config = dict(
    encoder_arch='poolformer',
    image_size=64,
    encoder_inner_norm=False,
    encoder_conv_stem=False,
    encoder_depths=[2, 4, 2],
    encoder_widths=[48, 96, 192],
    fusion='cross_attention',
    decoder_qk_norm=False,
    decoder_inner_norm=False,
    init='kaiming_normal',
    residual_init='none',
    eps=1e-10,
    magnitude_pruning=0.5,
    final_lr_fraction=0.05,
)
Rows from block 4 of the text decoder, named by matrix and row number. Rows with one number belong to one neuron. Each number is 50 + 12 x the weight over its row's rms, rounded and kept within 0 to 99. All counts start at 0. After the name is the row's rms in percent of the matrix's.
# fc1: MLP up (decoder.blocks.4.mlp.fc1.weight, 512x128), inputs 64-127
# fc2: MLP down (decoder.blocks.4.mlp.fc2.weight, 128x512, transposed), outputs 64-127
fc1.272 106:64 50 50 38 50 56 50 50 32 35 50 50 50 37 44 50 50 42 50 50 50 50 69 38 39 18 50 50 50 35 67 81 50 50 50 50 69 25 40 50 50 34 61 50 50 67 61 37 50 61 29 50 67 50 36 40 61 50 50 50 71 72 58 50
fc2.272 115:50 45 50 50 43 50 50 50 50 50 50 50 50 50 50 60 50 52 70 50 50 63 41 61 65 50 50 62 50 50 31 60 38 74 50 50 50 63 50 36 71 61 50 64 50 50 74 74 38 50 50 50 50 50 39 50 50 10 65 61 50 50 50 30
fc1.273 092:50 36 50 34 73 43 26 50 27 62 31 50 50 50 25 63 50 63 50 50 50 50 50 50 63 39 50 50 50 72 59 50 50 50 60 50 62 69 50 36 68 39 35 65 50 39 27 50 62 50 36 58 66 67 50 38 20 50 38 34 60 73 50 85
fc2.273 098:50 50 50 35 50 66 63 66 50 63 70 29 50 74 64 50 50 60 50 50 33 61 31 50 36 67 50 50 33 37 31 50 57 37 50 50 31 40 39 43 35 50 50 34 50 50 36 50 30 36 69 62 50 40 50 67 36 37 50 50 63 42 50 34
fc1.274 105:50 36 50 30 50 50 50 37 39 31 71 50 50 35 65 50 40 50 50 50 74 50 35 50 43 60 42 39 22 39 50 50 62 59 50 50 50 78 33 50 50 50 14 50 50 50 32 50 50 61 41 50 31 56 50 50 50 61 38 50 50 50 58 31
fc2.274 103:50 50 73 67 50 41 75 67 50 62 50 50 66 50 50 50 60 50 50 60 50 50 50 50 61 73 50 50 63 50 50 38 50 64 50 43 50 63 50 50 34 50 57 40 50 62 68 50 83 58 36 50 50 50 40 50 42 78 69 29 70 50 69 50
fc1.275 109:50 50 65 25 41 50 50 29 64 50 50 40 50 50 50 65 59 50 50 67 62 50 50 62 35 50 50 50 35 50 50 61 36 43 40 32 66 84 50 50 50 50 50 50 72 36 33 50 50 50 62 50 50 50 65 50 50 50 50 69 65 31 43 59
fc2.275 096:50 50 27 50 71 36 34 59 50 50 36 73 50 34 39 57 50 27 42 50 28 50 34 31 67 50 50 34 35 65 50 50 50 61 50 65 50 50 42 65 72 70 50 50 50 70 40 50 50 34 50 50 64 50 50 50 42 50 50 43 50 50 30 50
fc1.276 105:61 33 36 50 50 30 69 33 71 50 50 50 64 50 50 38 33 50 50 50 50 34 44 50 50 57 50 50 41 65 50 70 63 38 50 50 63 50 50 70 37 50 62 64 50 63 38 27 61 40 33 26 65 37 55 28 31 57 50 38 50 41 50 50
fc2.276 095:46 50 50 36 50 50 50 23 61 50 36 40 25 50 93 71 50 50 62 38 61 24 50 38 50 50 38 50 69 50 40 50 50 50 50 50 50 50 50 50 36 28 50 31 50 50 50 85 50 50 50 50 50 50 50 70 37 50 50 50 50 50 50 50
fc1.277 095:37 60 36 66 50 60 50 33 63 61 41 50 70 50 50 50 37 66 50 65 50 63 50 50 64 50 61 74 59 50 50 60 75 50 50 50 50 64 34 50 24 50 25 50 35 50 74 50 42 50 11 50 41 50 40 26 57 50 50 50 50 50 72 19
fc2.277 106:62 62 70 42 50 28 50 66 70 50 50 39 50 36 60 40 50 37 29 50 45 45 50 50 50 50 50 23 14 41 50 40 23 50 50 50 34 61 67 50 63 68 73 50 50 50 37 50 30 50 50 50 71 70 50 72 50 50 29 73 50 41 26 66
fc1.278 096:50 68 38 37 50 62 50 50 42 50 59 50 94 63 62 50 30 50 71 40 79 50 50 50 35 39 75 32 50 74 50 50 78 50 30 50 50 50 50 50 50 50 50 33 69 69 50 50 30 50 30 63 50 50 50 50 50 50 50 74 78 60 60 50
fc2.278 099:50 50 29 50 72 50 59 35 70 50 50 67 63 50 50 50 50 50 50 50 50 50 50 50 42 59 72 70 20 50 50 50 34 50 50 50 50 33 50 50 62 26 62 50 66 40 61 33 57 30 44 50 50 50 50 50 50 38 33 50 50 36 50 50
fc1.279 101:73 50 50 62 50 28 50 41 50 34 50 50 72 40 50 67 41 61 77 50 42 50 41 72 74 50 50 50 64 50 62 67 65 75 50 39 50 62 50 50 60 50 58 50 50 72 50 64 32 50 42 38 50 64 64 27 50 60 50 50 50 43 50 50
fc2.279 109:50 62 50 76 50 38 33 50 50 50 50 50 36 64 50 82 68 50 50 50 50 58 50 50 42 67 50 50 50 40 50 50 50 40 66 59 23 50 50 50 50 58 31 50 25 38 50 66 39 42 27 57 45 53 29 50 50 73 50 63 41 37 50 50
fc1.280 112:65 50 58 30 62 50 50 50 57 50 66 28 59 50 32 50 42 50 50 80 35 68 33 59 50 50 62 73 50 60 70 42 50 50 35 28 50 50 25 40 64 64 39 50 65 36 32 50 50 50 71 62 38 64 61 33 50 43 36 50 61 39 63 50
fc2.280 101:50 50 50 50 50 50 50 50 50 50 50 81 46 38 50 14 50 61 50 50 50 50 67 50 37 50 32 50 62 50 29 62 60 50 44 66 50 50 59 50 44 33 50 42 18 68 41 50 55 50 33 50 50 50 71 50 36 50 50 50 59 50 60 20
fc1.281 114:50 50 50 50 50 50 65 39 62 68 67 27 50 50 50 31 50 59 50 50 62 50 65 40 50 36 50 40 50 27 58 50 40 58 62 59 50 66 39 32 60 50 50 40 59 50 50 50 50 58 59 29 50 50 39 56 50 65 42 50 50 59 67 59
fc2.281 093:50 50 50 50 27 29 64 50 50 28 50 62 50 61 66 50 60 50 59 57 27 39 50 50 37 50 41 39 50 50 38 31 50 50 50 50 50 50 50 62 40 32 50 50 50 50 34 50 50 50 50 35 50 50 50 24 39 61 50 31 78 32 72 50
fc1.282 094:50 50 65 50 50 72 50 50 37 71 30 50 50 50 50 50 50 76 50 50 60 50 62 50 66 50 77 41 39 62 50 66 24 63 50 32 50 50 65 50 50 28 50 50 70 62 50 50 50 50 64 36 50 50 50 64 50 80 50 27 50 50 73 50
fc2.282 094:50 50 58 50 50 50 35 65 50 50 50 71 50 34 50 71 39 35 50 50 50 17 32 64 50 64 74 42 37 40 23 37 50 31 50 50 50 36 50 67 50 50 50 50 58 41 50 37 39 45 50 60 50 36 50 73 50 58 50 50 50 64 63 50
fc1.283 107:66 30 76 50 60 42 50 63 61 50 50 24 38 50 50 69 38 50 50 42 50 50 50 50 34 41 35 32 65 42 50 58 50 57 50 61 50 50 25 62 31 50 50 50 71 50 50 50 50 50 60 79 50 50 36 71 43 66 50 29 50 50 50 40
fc2.283 117:34 59 50 50 17 50 50 50 69 59 62 37 58 61 50 33 50 60 27 42 23 50 60 50 50 72 50 41 37 65 75 50 50 50 87 50 50 50 50 50 30 50 50 50 50 50 50 32 50 50 39 57 50 50 37 50 50 40 38 58 61 50 50 50
fc1.284 100:50 50 50 50 50 50 50 50 29 50 64 76 68 50 50 63 50 70 50 65 64 50 50 50 50 50 64 58 69 29 42 50 42 34 25 50 50 50 41 50 50 42 50 25 50 23 81 50 64 50 70 50 60 62 74 38 50 50 60 50 66 37 40 34
fc2.284 085:50 50 50 50 50 50 50 70 50 58 32 66 42 50 30 50 50 26 50 50 50 50 50 61 50 50 50 50 50 72 71 25 40 50 29 72 37 50 32 50 58 50 50 62 50 64 50 50 69 50 41 50 79 70 50 50 37 72 50 50 50 50 50 50
fc1.285 102:50 25 63 62 17 65 77 50 50 66 50 50 50 66 50 65 50 84 50 50 50 50 42 50 40 50 50 29 50 50 62 65 73 50 50 20 50 50 50 50 27 31 50 50 70 36 50 50 50 50 67 50 64 50 38 50 50 50 50 50 66 50 61 72
fc2.285 099:50 76 28 50 62 50 34 50 50 50 50 50 50 50 39 50 50 29 26 61 44 50 50 66 47 50 35 33 33 50 50 39 50 50 50 69 59 38 50 63 67 50 50 50 61 50 40 50 98 39 63 43 50 50 62 65 50 59 70 68 22 50 39 30
fc1.286 090:50 50 50 30 50 50 62 50 50 50 67 50 50 50 50 59 50 62 11 50 50 50 50 63 50 50 50 40 50 70 50 37 58 28 50 29 50 50 50 61 60 50 50 50 70 35 50 50 32 50 81 57 63 62 50 59 50 50 62 50 50 50 40 34
fc2.286 094:45 25 33 50 75 59 62 78 26 50 50 50 50 65 50 50 42 32 27 50 50 50 62 50 68 50 50 62 63 33 55 63 78 50 50 36 50 50 34 59 61 50 64 50 64 63 30 29 50 67 50 40 50 50 30 50 50 50 70 60 22 59 50 69
fc1.288 096:61 50 61 50 27 50 50 42 72 58 50 38 60 33 50 50 74 60 33 50 50 35 33 32 41 38 50 38 42 60 73 50 66 70 50 50 62 50 50 50 65 62 50 50 64 40 50 62 39 25 50 50 60 70 37 30 39 50 50 66 64 22 50 25
fc2.288 092:65 62 50 41 63 21 65 35 58 50 39 66 27 50 39 50 50 50 50 44 37 50 58 50 63 50 50 50 50 66 63 22 50 65 50 71 36 50 50 60 50 63 35 50 50 50 50 37 50 50 68 50 50 50 50 29 71 77 50 50 50 50 55 50
fc1.289 098:50 29 50 59 50 50 67 50 41 50 50 76 40 39 72 74 61 78 66 50 40 50 50 37 50 50 50 50 30 60 50 61 50 50 50 32 57 50 50 50 18 50 76 64 50 40 50 28 50 50 50 50 50 59 39 38 50 50 50 25 41 50 50 50
fc2.289 098:50 50 50 50 50 71 50 33 90 50 38 26 50 50 59 35 50 34 50 72 50 50 62 50 50 33 41 50 50 50 50 50 44 71 64 50 79 50 50 39 50 50 58 50 50 32 66 59 58 50 56 50 50 50 50 43 50 50 50 86 41 50 50 50
fc1.290 098:50 59 50 39 58 38 50 50 50 50 33 63 50 50 50 35 50 50 50 50 50 29 50 67 40 37 61 61 61 30 38 50 80 50 66 35 63 41 29 50 50 50 68 42 50 50 25 50 50 80 20 50 50 50 37 37 26 41 59 50 68 36 50 50
fc2.290 121:50 50 50 78 60 50 39 28 56 37 60 16 50 56 63 56 50 57 64 50 50 50 62 62 58 34 50 50 50 50 50 50 69 30 45 50 50 42 44 50 41 35 50 65 50 21 66 50 37 45 50 50 50 50 65 50 57 50 58 50 30 50 50 50
fc1.291 100:50 62 50 50 33 50 50 50 80 63 68 42 50 40 26 50 31 32 63 50 50 50 50 50 41 61 50 36 50 34 50 59 50 50 50 67 67 50 50 50 50 50 50 50 50 50 50 50 36 41 50 16 42 64 50 36 50 50 70 50 50 50 62 78
fc2.291 094:38 50 50 87 50 50 50 43 60 50 64 21 50 70 50 50 33 60 50 42 50 50 50 50 28 50 50 50 50 50 50 50 50 50 12 61 50 50 50 50 60 27 50 42 33 27 50 50 50 50 32 50 50 39 50 50 50 50 50 50 32 50 50 58
fc1.292 093:50 65 63 38 50 71 68 50 50 69 50 50 50 50 50 50 38 50 31 71 50 17 50 37 32 50 50 36 36 41 58 34 50 50 50 50 50 50 70 79 39 50 50 50 74 50 50 50 38 35 50 40 40 50 29 50 63 69 63 50 36 39 79 38
fc2.292 108:27 50 50 50 50 32 68 50 50 50 50 24 50 65 67 25 50 68 50 50 50 63 50 50 50 50 50 50 50 59 50 41 50 50 50 50 45 70 43 50 50 50 74 50 72 57 50 54 62 50 61 35 36 61 50 50 50 68 50 39 63 45 76 28
fc1.293 103:50 64 50 33 50 50 50 30 39 11 50 29 58 35 50 50 34 60 50 50 38 50 30 50 69 50 50 59 66 42 50 40 50 50 59 50 50 50 34 28 70 63 36 50 65 50 18 50 50 63 50 50 62 50 50 50 50 50 50 69 50 50 50 50
fc2.293 089:32 50 41 50 50 50 67 50 61 73 50 50 68 50 50 26 35 50 73 50 50 29 50 50 50 40 42 50 50 63 31 62 50 32 36 50 50 50 50 62 50 42 44 50 50 50 23 76 50 50 68 44 50 50 64 50 67 68 35 50 33 50 50 34
fc1.294 106:50 50 50 61 19 34 50 50 50 50 50 27 50 50 50 50 50 65 63 58 83 41 50 50 77 50 50 37 68 44 50 50 50 50 50 88 78 75 50 33 33 66 25 50 61 42 50 50 60 34 50 50 50 37 40 50 50 50 50 50 50 33 41 63
fc2.294 100:55 50 77 50 62 50 60 65 81 50 39 58 64 62 50 47 50 39 63 50 50 50 50 59 50 50 50 50 60 46 50 41 50 30 59 46 50 38 50 50 50 67 93 50 34 68 61 68 42 72 38 50 50 73 40 50 34 35 50 50 32 66 50 40
fc1.295 093:11 63 39 38 50 41 50 50 31 50 50 50 50 50 34 50 50 32 50 68 39 30 50 50 59 50 50 50 65 24 59 67 50 50 32 35 50 58 38 50 27 50 50 50 50 22 68 65 30 65 35 29 50 50 61 50 50 36 60 37 50 50 61 40
fc2.295 112:57 66 67 56 26 42 20 50 50 67 37 63 50 39 50 33 60 50 50 31 50 63 50 50 26 50 50 71 36 50 59 27 50 74 50 45 70 50 60 50 50 68 63 65 50 50 50 50 50 70 50 34 50 66 50 30 42 61 50 24 50 50 50 33
fc1.296 098:72 50 50 50 66 50 50 50 50 50 24 38 44 35 21 31 30 50 42 59 50 65 50 32 64 43 24 17 68 37 50 50 59 58 35 41 50 50 50 50 68 50 68 65 50 50 59 50 50 63 50 39 68 50 39 50 39 50 50 37 63 65 72 41
fc2.296 105:50 50 50 42 38 50 50 63 50 32 50 50 50 50 75 68 65 50 50 50 38 66 37 62 50 33 50 50 50 50 50 60 63 64 38 37 34 61 59 50 66 50 50 40 62 50 50 78 50 50 50 50 50 35 50 25 83 41 27 50 50 50 50 50
fc1.297 095:26 35 50 50 50 50 83 50 71 32 50 50 50 50 31 37 50 59 50 68 40 50 64 50 40 50 50 50 31 39 27 58 65 70 50 50 50 39 41 70 50 79 50 42 50 50 50 50 50 50 39 50 50 59 50 63 60 71 50 50 33 50 50 50
fc2.297 108:59 31 50 76 50 50 50 50 23 58 50 50 50 50 57 57 59 50 27 67 50 50 38 36 42 50 50 34 50 50 50 50 66 46 29 33 50 56 57 74 71 50 41 60 39 50 72 50 60 71 50 50 26 50 43 44 50 50 50 63 45 50 43 58
fc1.298 107:64 24 50 50 50 50 50 50 41 50 50 50 38 50 50 50 71 50 35 75 63 41 65 57 30 50 50 27 35 60 22 38 50 83 65 24 64 50 50 50 35 50 50 35 59 42 50 50 33 50 50 50 50 73 50 50 50 32 65 50 29 50 50 50
fc2.298 108:33 66 50 50 50 62 25 50 50 38 50 40 50 63 50 62 35 42 35 50 34 64 50 50 69 37 66 63 50 45 40 45 64 50 50 42 58 50 56 50 50 50 71 37 60 57 62 34 70 50 50 50 62 38 58 50 80 68 50 34 50 50 47 50
fc1.299 114:50 50 50 69 50 62 50 50 50 41 56 34 61 50 30 50 50 59 36 50 50 50 64 32 50 29 50 50 41 50 42 50 50 38 73 33 62 69 50 50 33 41 35 27 50 50 24 39 62 62 50 66 27 50 63 50 50 50 60 50 35 50 60 50
fc2.299 098:65 50 39 66 50 50 50 50 50 50 50 50 50 50 50 30 50 50 75 35 32 58 50 20 57 50 50 50 59 50 43 30 43 39 28 50 50 36 39 50 50 68 50 21 32 50 50 45 75 33 50 31 62 50 50 50 50 63 50 59 50 39 50 66
fc1.300 090:35 50 50 38 72 50 61 31 37 50 50 39 60 31 58 50 13 26 70 42 50 41 35 50 73 59 50 50 50 50 50 40 62 64 50 50 50 50 50 50 78 50 50 50 50 50 25 50 50 50 37 37 50 50 72 50 33 50 66 63 50 31 60 42
fc2.300 093:61 50 50 63 50 50 60 50 50 39 50 50 50 70 67 58 42 50 50 21 50 50 74 24 50 50 50 36 58 34 43 50 71 59 26 50 80 50 26 35 50 50 50 50 90 50 66 67 50 50 36 50 50 50 50 50 50 72 50 50 50 38 31 50
fc1.301 096:50 50 36 67 50 50 50 50 36 50 50 50 36 35 58 50 22 50 29 50 50 50 66 57 50 50 50 50 42 30 50 50 50 50 50 60 50 50 50 67 40 42 50 50 50 50 50 50 08 50 35 41 36 50 50 50 57 50 60 40 50 50 72 40
fc2.301 095:35 72 50 50 50 24 65 50 50 65 50 30 50 50 50 59 50 79 41 50 40 50 50 50 34 50 66 66 50 61 64 62 50 50 50 50 50 50 50 50 50 43 50 50 39 67 50 39 50 50 50 40 31 50 64 50 29 50 50 35 50 11 50 72
fc1.302 098:78 72 50 50 50 50 63 50 30 63 50 41 50 50 27 37 50 66 50 50 50 42 50 62 50 50 50 35 65 33 42 50 37 50 61 36 50 35 61 31 38 19 69 40 66 50 60 62 73 50 32 37 60 63 37 36 38 50 36 57 39 62 50 72
fc2.302 096:44 35 18 50 50 56 50 61 50 31 50 50 50 30 60 50 50 34 50 50 50 65 50 58 65 50 50 50 67 43 50 40 50 50 50 50 50 50 32 50 50 50 50 32 35 50 56 58 43 50 70 37 59 42 56 63 72 58 50 50 74 34 71 50
fc1.303 095:50 50 50 50 72 50 37 50 67 50 50 50 50 50 18 50 50 25 41 41 43 50 37 50 50 50 34 50 50 69 62 50 60 50 43 40 50 50 50 80 60 50 39 62 50 70 50 50 66 50 19 40 50 50 50 50 50 50 50 50 50 50 37 33
fc2.303 085:50 37 50 50 50 50 50 37 16 50 33 50 50 50 50 29 50 50 37 72 50 29 88 50 74 50 50 50 50 39 50 69 50 50 50 50 40 50 21 50 72 50 50 32 58 27 33 37 76 50 23 37 50 50 50 50 37 50 30 65 50 32 25 50
fc1.304 088:50 35 66 42 50 50 74 12 50 50 60 50 50 50 36 50 32 79 42 50 50 50 63 50 50 67 50 50 50 50 61 50 50 50 50 50 64 61 50 50 50 61 63 50 50 50 50 50 65 50 50 33 30 61 50 21 74 50 50 50 28 50 50 63
fc2.304 091:50 50 39 61 36 50 31 50 50 50 78 50 42 50 40 50 50 74 50 50 30 50 43 50 50 50 35 66 64 50 50 37 60 39 50 64 50 50 76 50 50 50 50 50 50 50 36 50 50 50 63 50 29 58 50 50 64 21 50 32 28 74 63 50
fc1.305 093:65 50 91 67 50 50 50 39 50 62 32 50 50 50 40 41 37 59 60 50 50 50 50 35 31 71 36 50 15 27 27 61 34 50 42 62 50 37 50 72 50 42 40 50 68 34 71 39 50 50 50 50 58 50 50 50 50 62 50 50 39 50 64 37
fc2.305 098:68 61 54 73 62 74 50 50 50 50 50 76 26 61 50 50 38 50 50 34 33 50 66 43 50 50 50 36 50 50 50 50 44 65 50 50 40 50 38 50 50 66 71 62 24 32 34 57 50 33 57 50 50 64 40 50 50 50 50 50 35 50 50 43
fc1.306 089:50 50 50 50 50 36 50 28 73 50 50 24 50 36 31 68 59 50 50 50 50 50 50 43 65 61 50 50 50 50 50 38 50 50 20 70 50 36 50 50 64 37 18 50 50 50 50 70 61 38 50 50 50 59 50 50 62 50 34 72 59 60 50 50
fc2.306 093:50 58 38 84 50 50 50 36 50 58 43 50 68 50 37 50 58 50 50 56 62 70 50 60 50 26 37 50 35 50 50 62 50 50 39 73 39 40 34 50 50 50 37 68 50 50 67 64 59 50 50 38 31 50 50 50 65 37 65 50 69 35 71 65
fc1.307 102:50 50 38 30 50 56 72 50 50 39 36 50 69 31 33 84 50 50 56 50 74 50 38 50 50 50 67 36 23 50 50 50 50 50 50 34 60 50 62 50 37 50 83 50 50 50 50 50 41 35 50 22 74 59 50 50 50 42 43 50 50 50 50 50
fc2.307 103:65 34 72 71 34 68 61 32 30 50 50 75 31 50 89 50 56 50 68 67 57 50 50 50 30 50 68 50 37 44 59 63 50 50 63 50 50 55 50 63 50 50 50 68 50 50 50 57 57 50 62 50 50 50 60 73 63 50 63 50 41 50 50 50
fc1.308 099:27 60 50 50 50 50 79 50 41 50 42 37 50 62 50 50 50 50 83 34 41 50 84 50 26 60 50 50 50 39 50 60 50 50 50 50 50 50 36 50 41 37 50 64 50 50 33 50 68 32 26 61 60 30 50 35 50 50 60 63 61 50 50 25
fc2.308 098:50 58 50 40 50 50 50 63 37 50 34 50 42 50 41 50 68 66 50 62 35 50 39 50 44 40 67 28 50 44 50 50 62 27 70 50 59 50 50 89 68 50 43 34 50 84 59 40 29 50 60 50 50 41 50 50 50 50 40 50 50 39 50 62
fc1.309 086:50 22 63 81 50 61 50 50 33 50 50 34 60 36 50 50 50 38 50 64 50 25 50 50 50 38 67 50 50 50 67 70 66 50 63 50 58 50 50 50 29 50 50 50 50 50 50 29 78 50 50 50 50 50 68 50 50 39 50 50 50 50 63 50
fc2.309 086:80 35 41 50 50 50 50 50 73 50 50 50 50 30 50 50 39 50 50 65 50 50 50 50 50 50 50 24 26 63 64 50 50 74 68 50 50 50 68 50 50 50 50 50 42 50 30 50 28 36 50 54 50 40 50 50 36 50 80 50 33 50 67 50
fc1.310 084:50 50 74 50 23 50 59 39 50 61 50 38 50 60 33 50 50 50 50 50 35 50 50 50 50 50 36 50 58 62 64 50 69 50 50 28 50 50 50 50 50 78 50 69 50 50 67 50 63 50 50 50 50 67 61 50 50 50 50 50 70 50 50 38
fc2.310 087:10 67 74 65 50 50 61 50 50 50 50 18 33 28 50 35 63 59 50 50 68 58 50 32 50 50 68 60 50 55 50 50 33 50 50 63 50 68 50 50 50 36 50 50 56 65 31 50 36 50 50 63 65 34 63 50 50 32 72 50 50 73 50 50
fc1.311 096:26 62 30 61 63 69 50 50 50 50 34 50 63 39 50 50 50 62 50 39 31 50 67 50 50 23 26 38 50 37 50 50 50 50 39 50 62 59 27 68 50 37 80 50 61 60 80 50 50 42 50 64 50 35 37 77 50 50 50 63 27 68 50 50
fc2.311 102:66 50 50 50 40 41 74 50 73 59 62 68 50 50 65 04 35 69 40 50 50 66 50 38 39 50 50 40 50 43 42 43 67 50 50 50 68 50 73 50 50 26 50 60 50 36 50 89 24 58 50 50 67 63 50 50 50 50 40 50 50 50 50 50
fc1.312 088:50 50 50 39 50 50 50 50 50 37 61 40 50 68 50 50 65 58 60 70 39 36 50 64 50 42 50 32 50 39 67 50 68 69 74 29 50 39 27 50 59 62 50 50 50 50 50 60 35 33 37 64 28 50 50 38 50 41 50 50 60 74 36 36
fc2.312 103:50 63 56 50 64 34 41 28 50 64 50 37 63 50 38 79 38 61 56 62 60 73 50 50 50 31 50 50 50 50 50 72 46 37 29 50 57 78 35 50 33 40 66 64 60 63 57 67 22 50 85 50 39 50 50 76 41 50 36 36 50 50 41 68
fc1.313 108:64 50 50 30 62 30 59 58 23 50 41 31 43 63 35 78 32 50 38 59 50 50 68 73 50 26 50 41 50 50 33 50 41 45 50 50 61 63 50 50 67 50 62 38 50 50 50 50 28 50 50 50 43 62 50 50 56 50 74 50 63 16 50 85
fc2.313 104:50 44 36 50 50 50 60 50 50 76 61 50 50 50 34 38 50 50 58 30 38 50 41 50 81 50 72 34 50 45 63 56 50 50 35 70 50 50 50 50 50 61 30 38 50 64 69 50 65 50 84 50 40 50 77 67 50 24 50 50 50 50 43 57
fc1.314 118:50 35 63 50 43 34 68 50 50 67 57 30 70 50 50 61 50 50 56 56 50 37 39 50 60 38 61 50 50 56 40 50 50 50 30 50 39 73 41 35 50 60 44 29 73 32 29 50 50 50 27 50 50 74 62 19 59 40 44 50 50 50 43 30
fc2.314 109:50 15 68 39 37 50 34 50 56 50 63 67 50 50 42 50 50 50 66 50 50 50 29 65 50 61 50 71 32 50 33 50 50 50 44 50 50 50 50 35 50 50 33 37 50 22 32 50 50 50 50 50 50 90 50 38 50 43 50 50 50 50 50 37
fc1.315 091:50 34 50 61 50 50 50 71 71 67 36 38 41 63 50 50 57 50 21 50 38 50 50 50 50 50 63 50 50 34 28 50 50 50 65 76 50 39 58 50 50 61 50 50 50 75 78 50 50 50 50 43 93 50 50 50 39 50 50 50 50 50 29 50
fc2.315 086:40 56 50 50 34 50 35 50 28 50 50 60 50 63 50 29 70 64 50 28 36 50 50 50 77 50 50 34 50 50 50 50 69 60 50 32 37 75 15 50 50 50 63 50 41 50 23 50 61 50 34 50 50 35 26 60 50 72 50 50 60 50 77 41
fc1.316 110:39 26 50 50 36 50 74 44 50 68 42 50 50 50 50 64 28 50 34 23 50 33 58 76 42 32 38 50 50 63 57 50 35 63 50 50 64 41 50 50 40 50 60 64 76 50 50 16 63 42 50 50 50 34 26 50 50 35 50 50 59 29 50 50
fc2.316 099:50 50 33 50 79 50 36 50 36 58 50 50 50 50 50 50 62 50 63 50 50 42 50 65 50 59 39 67 37 26 69 50 50 50 15 50 50 68 62 39 28 50 50 44 50 50 50 50 50 50 50 50 50 50 72 39 50 50 50 50 62 63 50 50
fc1.317 103:50 56 72 85 59 50 61 50 38 59 32 36 50 50 50 50 66 41 58 50 83 50 60 70 32 50 79 50 64 68 50 65 68 50 33 50 38 37 38 50 41 40 58 50 50 70 50 33 29 63 41 38 64 35 41 50 64 50 50 50 50 36 50 40
fc2.317 095:20 69 50 32 68 73 50 50 33 50 50 50 62 50 50 59 40 50 50 35 25 27 67 35 65 50 50 50 65 50 26 29 31 50 50 73 50 24 55 37 62 50 50 38 50 39 50 50 35 50 50 50 68 58 80 63 29 50 50 60 50 76 57 33
fc1.318 101:30 58 50 50 63 50 40 50 82 50 50 27 50 50 50 50 38 50 50 60 36 50 50 39 69 50 50 50 50 50 41 50 74 32 50 83 50 50 50 50 50 50 61 50 68 50 50 50 50 67 50 50 50 50 58 39 27 50 50 50 62 50 50 50
fc2.318 098:50 50 23 50 50 67 38 61 50 50 50 50 50 50 50 50 20 69 39 62 46 50 50 50 50 50 36 22 50 50 50 42 64 68 64 50 50 50 50 71 28 50 50 32 30 68 39 50 37 50 63 50 50 57 50 50 50 65 50 65 42 50 50 66
fc1.319 107:50 41 50 29 50 50 50 50 64 33 50 27 37 35 63 50 59 50 50 62 61 50 80 29 50 50 76 39 36 61 42 50 50 50 50 69 50 32 50 50 58 35 42 50 50 35 62 50 50 72 30 30 50 59 50 42 50 50 50 50 50 71 44 64
fc2.319 092:50 50 40 65 58 31 50 42 27 50 50 74 68 37 33 24 55 42 50 30 50 39 32 69 63 50 34 38 50 38 67 50 50 50 50 60 50 50 50 30 50 75 50 33 28 66 77 50 50 50 50 67 31 50 66 72 30 50 50 58 50 64 50 50
fc1.320 122:58 50 50 50 50 50 56 60 62 31 67 29 50 41 56 59 50 50 50 50 50 50 67 43 34 28 34 50 35 64 37 50 44 50 36 35 67 43 50 50 50 40 38 50 57 50 50 50 61 38 34 58 24 50 50 39 44 44 30 68 65 63 42 39
fc2.320 108:54 36 58 28 50 77 50 67 31 35 31 64 36 50 50 50 76 33 67 50 50 32 50 63 50 50 45 50 50 50 50 65 62 25 62 50 33 50 50 50 82 50 27 50 50 50 39 50 41 50 62 39 50 50 66 50 76 50 41 50 37 37 50 38
fc1.321 096:30 50 50 60 37 50 31 50 68 50 28 27 59 67 50 50 29 34 50 63 81 64 50 50 50 50 50 50 50 50 50 84 40 66 50 50 64 50 50 38 37 60 42 33 61 64 50 38 50 32 50 75 50 71 50 50 50 50 66 50 50 39 61 28
fc2.321 099:50 50 32 50 58 64 57 50 37 50 50 32 56 50 50 34 73 62 50 50 43 50 40 50 21 30 50 50 36 50 59 50 63 50 50 50 62 50 33 50 50 50 44 67 50 67 79 62 19 50 33 50 50 31 50 50 64 66 33 41 71 50 50 50
fc1.322 092:31 50 50 50 65 50 50 50 50 61 66 50 38 50 50 78 23 35 50 50 50 50 61 50 36 50 28 21 50 50 42 21 78 31 35 50 50 71 32 87 50 50 50 50 50 50 50 67 35 40 50 50 62 71 50 27 50 50 50 50 50 50 41 50
fc2.322 089:50 50 31 63 29 60 50 67 50 65 41 34 50 50 50 33 43 50 50 43 50 79 21 50 58 65 50 38 60 50 50 30 70 50 40 50 50 36 50 30 50 77 37 39 50 28 24 62 50 33 25 50 40 50 33 27 44 50 50 60 30 37 50 34
fc1.323 092:39 50 50 66 50 73 70 50 30 50 26 50 70 50 50 39 68 34 50 50 29 64 50 67 35 39 62 63 50 72 31 50 50 50 41 89 50 50 50 50 50 50 50 27 37 39 29 50 41 70 35 50 42 50 65 41 50 35 50 68 50 50 67 33
fc2.323 094:50 50 50 50 67 50 37 33 50 64 50 50 30 50 50 50 50 61 50 36 68 50 50 64 62 74 50 50 50 50 62 60 35 35 50 50 38 50 84 41 45 64 50 50 28 44 66 50 63 63 50 66 63 35 36 50 50 50 50 50 50 44 73 40
fc1.324 106:70 62 50 50 64 50 50 50 50 40 62 50 73 50 50 59 50 59 35 43 41 50 50 70 50 67 67 50 50 35 38 82 66 28 32 35 50 72 31 50 26 50 50 42 50 50 50 50 58 50 30 50 50 50 36 36 50 80 27 50 71 32 39 60
fc2.324 096:50 68 78 50 50 50 30 50 35 87 60 50 50 60 50 50 56 50 50 50 67 50 50 50 50 50 50 50 63 50 71 50 39 38 50 75 30 37 50 50 50 50 43 50 50 50 50 50 50 61 41 50 70 50 50 50 50 50 54 36 50 61 50 50